From a checkpoint of a small image classifier: batches of 256.
Rows from block 2, named by matrix and row number. Rows with one number belong to one channel. Each number is 500 + 25 x the weight over its row's rms, rounded and kept within 0 to 999. All counts start at 0. Numbers have three digits each.
# convs1: grouped (16 groups) 3x3 conv, stride 2 (model.blocks.2.convs.1.weight, 224x14x3x3), inputs within the group 0-13, a 3x3 kernel for each
# convs2: expand pointwise conv (model.blocks.2.convs.2.weight, 448x224x1x1, transposed), outputs 0-111
convs1.112:519494483522505475521557528513466497508496462513517508516505469523505488517522490489523521505541529504491516512491469522518447528542522486493496495506529487495536500509486524517507519508504500442491526463464488503481498521539471512524477477527526500490540520487528562532521497482526528458531556540515484479513521452535550529493450469498487454509527509514467512530505495500523538
convs2.112:486529498499501499519514519538405452524490534529477448515489507502517510499492522523508498471472531494503502514490471502473483506481507530480494534509510514486467460533514538511465496499543514516483506457499508468471539465482498460493470502511501482531475454495484524529487517481494548503475478484508475525486489533522506526510483497529
convs1.113:501478434498504506489520514513463478521516478495528537483501498481486470504493495483538557499515510512507488514496439494517518487524526472443447490478462460459493495532549499508520530507501469449482512501451493491505493502503477490508491480529523495444503506507489513513525493457492511518492522529508496437482509513495526521498453451497506498489528545496457495545525478500525527
convs2.113:527516504510452489504506509491431501530487520504497437516493491479512527469516502497512494496491500465523470520473463475450469517497515505464496504489519511462467462488498536485488501500489452502511516474492495450480521509471504488513493528511525464523503470475480476519488524484488536506504462489526481508492498509528522523532516477523
convs1.114:521520493515518489487492479511526501519518524482500474501547515533495480501441502504565513509533520492426520518527488500509487479496518481471489509500495512502478502586528536513479499433525521501475509492521460469446493484489537523521534516540535542511530510507500468478521529482507524490491493517516515484500516479487494501508503504508494513443484475506534510513510532508452456
convs2.114:479519506516512530514488511506497492531451514511498462510507446498524499541493496499490499512468540505504468519518465477498463490463481517476534481527501530498504460413488529503484480474480502513499487473491457506476515457461511447505488502507521471473473493516513460506472519472494532442495444464495516520479499469489507498538488492485
convs1.115:510525520530512525485481488514542510522540517501509497510526510525520539536531502520536519527545560518513505515539513525534530511484502518495514527521524489486500502529506534530549540535515529517505544515520496525500487461497485534497510521544517523537541512531494487491529541521538533537506482500522522518527529523501483481514534508521526504495495484527533523546544543513549502
convs2.115:494519504518479504537494534523439501504480496519512479533476466509511500483514538508481501516502541484513486528500449487507495503465478521461521518509519486504464480470479527571481488490529507527496495487519456526483551445470510499489486512516500495493481502498525506501450512495498514479481459477504483546467484494473542504513488504480
convs1.116:483533535448498537480466493514520515484520542461480511514503477472496471507502492503531540521522537536529556498542540467517543471492519509494540522511530508519522532515506491515492529517511496478485509519549480488517525510480524521469477481490483520519455499524500489492485535538469520535474491510490529540449504528484492514513527522480519536460508526509463522520522546479501536
convs2.116:499500502512473510506484553532441508513499479486554484486479453466487500462541522515496504504494539501502484523480489475508480511503494495458515535481479526473501494500476518532468524501528500513501522523509481481472540493464464497526500516525499492532502514508495525487506507526512509501529470500508475534504498497446521495536511516502
convs1.117:500498523487475510515521477525475526479510549503531509517497476511506449526502480471514554525536544536513556479494518499514537529542508503491525512506549508534545510496511520524482546507509523450511459479537473506511523524495498526489530494489507489512497496497512526488491479523494515532531554507480481519489507518529537497493495514471501529520530494552448532478503552470531531
convs2.117:537514491514484501529498546517439489525480530488496494469496475475508523493547534538487509488513539517536494535464484495492466521502494473455491503514470507482483508514503508536476512493527499517513520517505474465496552493481488496529494521521517498528488518497494528513513513497534539498552473488542485518506490528485536503546518512521
convs1.118:511498462516506503509511500509502437509523466532552488527478481533479482530534522511497515518485508504519492501501455512505459513518489494479475495514466496494468534479490539468498520535506468489462523517489526516501519542563505541550500513537513493463530513497530515515501501471509508470512518490495492452507507461504508477497483451497517452517524485468500446514530485520564455
convs2.118:477539482524529477505511528505462491509493511514494456512488510470521516523483498517526495488476535552499506540465471524487478501481505536470502544474515497473453493506486555528485476504520493514494502452485497483488531483505483491505480509500459480502497448548491527529466524486476519474450460503495434513486500545509533509517496490511
convs1.119:504509505547512491486495482493540511533526474509487488502507534507506553555560496499516525507522544547537508512513509542512472499472516502506493527504498474503497486508534504512552551555508490524510541515502530509497470481513479505510492505562508504521546514515488498473525517516560510477497492502520503502547504480484482496511524499536513450499448489484553518534533509526533505
convs2.119:485539506529474510553493523508480464510481504533497465553486491501501493485496516519499495518487525481511477518513482493499502522471478560497527528513533498499465494506467526554478487489550535535502504485511495507497550481482505489485480499512513480507505499491534529502454515502469530457464457505499474502493509515488558496506494517498
convs1.120:508476481525472456508527490482547498499458481541511522487448472486512467503521457555492493468545494515518492498490498526461473540515495544490475478510486479508531522469479501519474525511475496515512484464482528462500477501560481489524508473529515474474528502474486538488511485491524473467523520505510471486523469462524516493468522496496440468548500505488547499506483504525508540
convs2.120:505516507519500482511476512510491467483508522500485450480510504440531472507491520514545540526486541504474469507485492496478510504457492496499515497479470479473456487489479541512481497485519500535513484485478464511495562500448502446509505520512502541514511500511521524499489503479526519466485489451495448527460496547516531533503494508520
convs1.121:481453506513455495490475527514490499502477519443484530493525523494493498514467486496509547485519521507482518474485511478472519440485537494477487519489505513511488499535551488510515526477487497488506506447518452443515516513494522526529525514528499471525524460487509463516492471504501466511469476533477450508493474509463474540471476498482450515429480536523512518500489524489479520
convs2.121:507540470520485536501485527495466516516508513530550432528460467494499499527513519506512549482511523513480488493471500482490463536546518549532488529515541518486491468499475487511487512494505470475488508489538510448482510494475489463490464486520501440515516478511478528532520515537466512513476470528538504503510499541506494512510531506488
convs1.123:493507484502446481490533509534526518452486476514486532490501503500498467472475455519502516498531517495502529501521470501464508503520531495498476473480476507494509500504521515530503506491493545510497445452447506449501507543568479511512520492558500513485505481475501531499503512488510466498505529539491496483502454493506530524511523490462454495500500525536531520459481478549454552
convs2.123:525505495503507534521511555510484507522500522524494462510510488507549509499516535509535515469470551514502493517478496499514508495496491509463498480516484480475486484503500550479470492485478485514516493472522467495473534475482484461493511501521509484528502482536481462512496519467501545482488478463511498519509480518517527509521491474531
convs1.124:498511516525464492518532482530546537522496519532521509508501511491505514517525490531509535532541543530517523506524532535458511540546508515480494526503514507501520512502532520520528538528514542521517501501525509484502481503521468520512530509559507498505534503501524531501521524534543457509540554520508505522537462495531540500513545533518468506530515495541522518532519536520518524
convs2.124:504523487512494503534508553521472502514484511489523462512510465501534500500536523506483500499490556519523483506503476499511512512458485499444485494519483481480491504506481532531474509480540529546518512506518452490476564470476518465486501521511501462523484500504508516532467518501516526457515446446530484525456484540485559533503482493494
convs1.126:476465454492495500462500518484476477490498494480508501462489518500524496501507462488489486472486508474489541471484490524521492545537517484487490437482519484495532469482503525511487530506462488497522538488493519512498442475532468529521541523499528520532469474523474460499486492496464496466471481466472477480468480492448487525452480514446501534529544521482492461510523466506536502
convs2.126:503495488526506462509485507495501515533547497486481493512535520491478495515495509566480533497528480490484519474481544487520514500432477536566516514522531474498493506470499518535495537514500500462484486553476507505539509501484500475527480517561448517537500480499484534479559483506504501493488451526528494469520516516499524518530496518457
convs1.127:524533526505506522486516515499504486489468478481459456486500485493497485484475481537513503528484501496518502505519523472513559471498521542501503544509468506512481469504511450494539480504530481513530468512545492507534510520499505500506490481484489500515516530496494528507526518523531513489495497482541521516528502506494515500423473472451452442440470455510547524497510557500493537
convs2.127:482514460504508515518506489443480480492500499516484481543520506530482503523529487538452479471555499481483537461516514457468542503503493565524557501476537483542478512517520473490533472509489504483492467504498493496521493510508510528499524511519478465471480478511525482481502457471487495537477510559478511477501519518534502520517493493480
convs1.128:515531503557530540541530498512517486529511501537518483505515484502501495502490494495491481537515518528524491506524478507505507488483498495462458516488457513485472493521504495506510490512505519530521496535549492534531547547494521533489464496465510495525529558535518531538521489464520491461497475458514517494560526533534530499527534496538521478502514490517545500512557518461518486
convs2.128:474447488500492503488485493449482470488544485538475485481509519513500511519481450530492495490542469485486516457481496485459522462553507502525533459492487531543461543493539491474503521518480524470487441557466515524516514503507496515511504531539469520486529525486512456481535483480512507522489499540484504481554524507520475470506564470542
convs1.129:502485525458503493476523511517514457510491455504462469475465466476504467477471466501477524495482485480503497499481502445468499471489494516486534498496510513513510502503479469483493488489482517519503503509518527516516485457504452489484492491476538492510532526524532517547486516531491491534494500513513487507480505496494514499469437455427456435438455450496485518472496528516498519
convs2.129:502509479482475522482503486475506469478482506499523488528500525516445497489519527464442537483503494499492475471474561501488483485525466520519523541502526495529518516467527465514520463488496462459484485529544482499498445495518501527474497499530465445446495474465500501498449474514435473482490502539452531488498494470512477487487503477494
convs1.130:478493455502501508511537521460458502479479507498488521449479544479490528468503516468467447492483495518535528495516503509517493507494499449469497473504521539542543513535538516511508497488490537564497546531494508487488476495544498527548529530547520496498536506500522511507487468516481499521515530501481483459512501497505523518458471536487484537523524539511531474499536474505504497
convs2.130:498480488519485477485456496498512531514580517535485521438484542461485509503512486532509483501456496518459507488476504523527477491516530426529497526476436515499529513506515501479506564508473506474498491537476561495523521520507490474488521535490484518547565493515473483452556481487506507522503521466502494483525487503497471475480502484510
convs1.132:504519484475452521514510524504502518480503512452498530487522544483505510442510537486496493462440525482490505496467462508509499518511515475498497438479511485491509511484475519517493509517505532490448546514483543525495441473517447506519464498535495489507493484502489495473474499500467489477494485501503505484482454514492505514457504515451503509457509546492458422487488486509510473
convs2.132:502470493504478481459528524476497546500566490499504519497492530538535505504478491555524511498483510502504475477499511516541526468490543436491486497532476499523521490494512477486537555500462513507515461521503491512556507477489473480509494505530471513538500513522497481457522488514538504530518494466518523485511470468450450494516477499480
convs1.134:440459483463495490481471474489498488502515486499518501543513513539502529557570557468497497493528496492487484499488506499494504512505529498499493501515473476486462491487497484481512489502545474467484458478482454469500532515493532507505527547550483471494430460456473461480531512496524509511521510497449460470463491483491478475517513506520524496516533518494518515505504514485508517
convs2.134:484469510503490527537498549499493497510522470510498536492481538484539482509512506541502506520552515484519501520525491509488508487493518523540458496516502486521545482526469490546465495527508505512447477532511501481513506471534472555562522470472490509501535487514504522475489529505514515546470502505529470465513491521490511513528483480498
convs1.135:506511518507507507457494486526499471491479470484465505473452484464460464452479499518508519514509515489503507500506485481462490478485479510499532515532527516513508499510476487478486481486480510535510519501496516507487465460490457482466460492470541532561548531560540530549494484480468485490470475483526517517508517529479498492485462457448459445477478475493516511473488513494486515
convs2.135:514506505501493499457496501480518460447455509501504500498512531508440488497545528459468545508509495503510481505469548518511461495533469493506542527480489501496518524465498457520521433455464506445464473523526481478491465500526501517485516512565449477477511485481475504472453514482475463497517506517459491478485495473505482476488506523478
convs1.137:488514497497523517501510492483514520516527540514530523444483532447488553503524534492505501497523521479499487498525528448491541459480515514532511518521505461479464513522498474473502465500528547523473533456421491491489482517507464509529467481491529495479514451440485472496500509515521532497530506485497527520501524520495522495470520509465519522449479507512515501480495522474464497
convs2.137:500504508490457458485474516489464492485517487474471534504542510461534488479512501495503503516521479493484509480514554481495513523513540526476507497505499479498513563484473480460511557500515478517489505563487485510519493538486493492538535530512481522470499486460484517513528546505525480501538461546556507485509493490475526502526526494497
convs1.138:493462501493464494496489512479472446489465448481474462508488489492479503495472480494481515521476513490511520483484490430485530450483495507520528537490527518539530488467487441485509460457508480483496471518475467484512487498513495494535491494514473483470493493457475484498526530556526504558527527539493462494510467494507501514496518496487508519467499507464498524444484522460484532
convs2.138:486518482533460524549525519490458486541509504496535479536523529525516536513505510511482492471503508487510479526509507438487521512485497564520477529525560513544482494509525496531499510534524431524498503500531454514518471479482488522502505504496481446468498478480523519505504488540455499495467486524492485497513471542493526490524497493472
convs1.139:512467465503507476460466487496513564506519562486520550489498530510487532493509542494477445470494462470496501489497502507486503502487504480486457456512485498529525521531528542503508534515504534514481547502468528496467480472490521490510538527517516504491520486456533515490502483471482523472506529502495483472485508472455487514500506522523482503531524508498492452533486446530493439
convs2.139:506474514468487499463496502521515527503536464525488528467477520469528502491519525523540527515478509544482553473476486551527485500506524418523456480500432491484509509520451517506495538502486523502519502508492529476478527524521473473494491494478494511570532488524479477477511495501537511519526467464521485482509496482459456475462490514508
convs1.141:518489499512507501486481494479490489467464467471475494510545533517517541520527516492470461464476473482472494495536501517515516531548535515496507521529493509517500500537528512506539519528512472493477478488457499502495492438469464465465498474494517494505514505504484485495472439486474471476503491509498490482494501489471465489513564529540514532510527528467474468466466466486434472
convs2.141:468503508493473488510498494563438470513508464507494495482472540470522482501483482519521492510472499493471467527537541497504502509528506506501464481446501539511541453524478491519448472544545501502473541492526501491496525462474449477509494474486473494506470509488495564476485500528464466502482471484498501507492493516464511497493495537474
convs1.143:532519516517497498492453457483504511485493510502500505529543542514515522535548502495529485517489483473464481487510500503510525505544519485509526493517513495502501512532536508507521526547498452512483467493483499511498474499468494473489461488497535528522517502496489459457436453457445452486469501494531543507536504474483446475507540547519509526502521505525514479530515521523480524
convs2.143:471467480487449487507513486561458483520515508515496502490487521488485500461499493543542507496499483477478473514534520466487490510553485507511510488454510557537525484522507480498445509559507496485477532516518485530501520468472494489506519477508497498518468526478489543457518484520466517512493476488468506490496497512505489483528497520524
convs1.144:489519508506489527522557540479468480475483482448462475466492470468517475458469500529513520529523540526519523516484497500474495523496511494501476486530494465511502480491471469521470463472499467460486470479500449479488526528528530515535516511531485513504507494520520551530541562531534514525525535518492496487518521536493498511469453459477485473520492516518493497498496487475491529
convs2.144:499520505502560518533505501481500511513487484521510500548481483545476511549496511476456496497479524524514475450528501493502499494498472531455491495528545461449490479474463524527448479461453525494500474494495532410489520494518534496458487495502532492493500486536506497537509499510461535474505467488456474520489505496523507461506470507502
convs1.146:503497512450495511463485529517527495559501489564489446497481449534515465481470482533514473503525513510532505481436519483462461472485505514537513511515533492505506492487459526525476475485482511519498529503504537471452501501460513496510522563491510502516460503512471486532521515504512518531509546509518495465475522491510513484503469470517502479467491475496488487495447472506475486
convs2.146:518508479537475483528500516460463477486489516501515536531487531498526490490518496514497449479537470473527492477526488417497525506495515538524562508508503478496484455502489482510522513506497509512527462457483491495502526501477504497528490506517524485462509498479531492513452514494498499505484513506505498481493512515535523535504518486537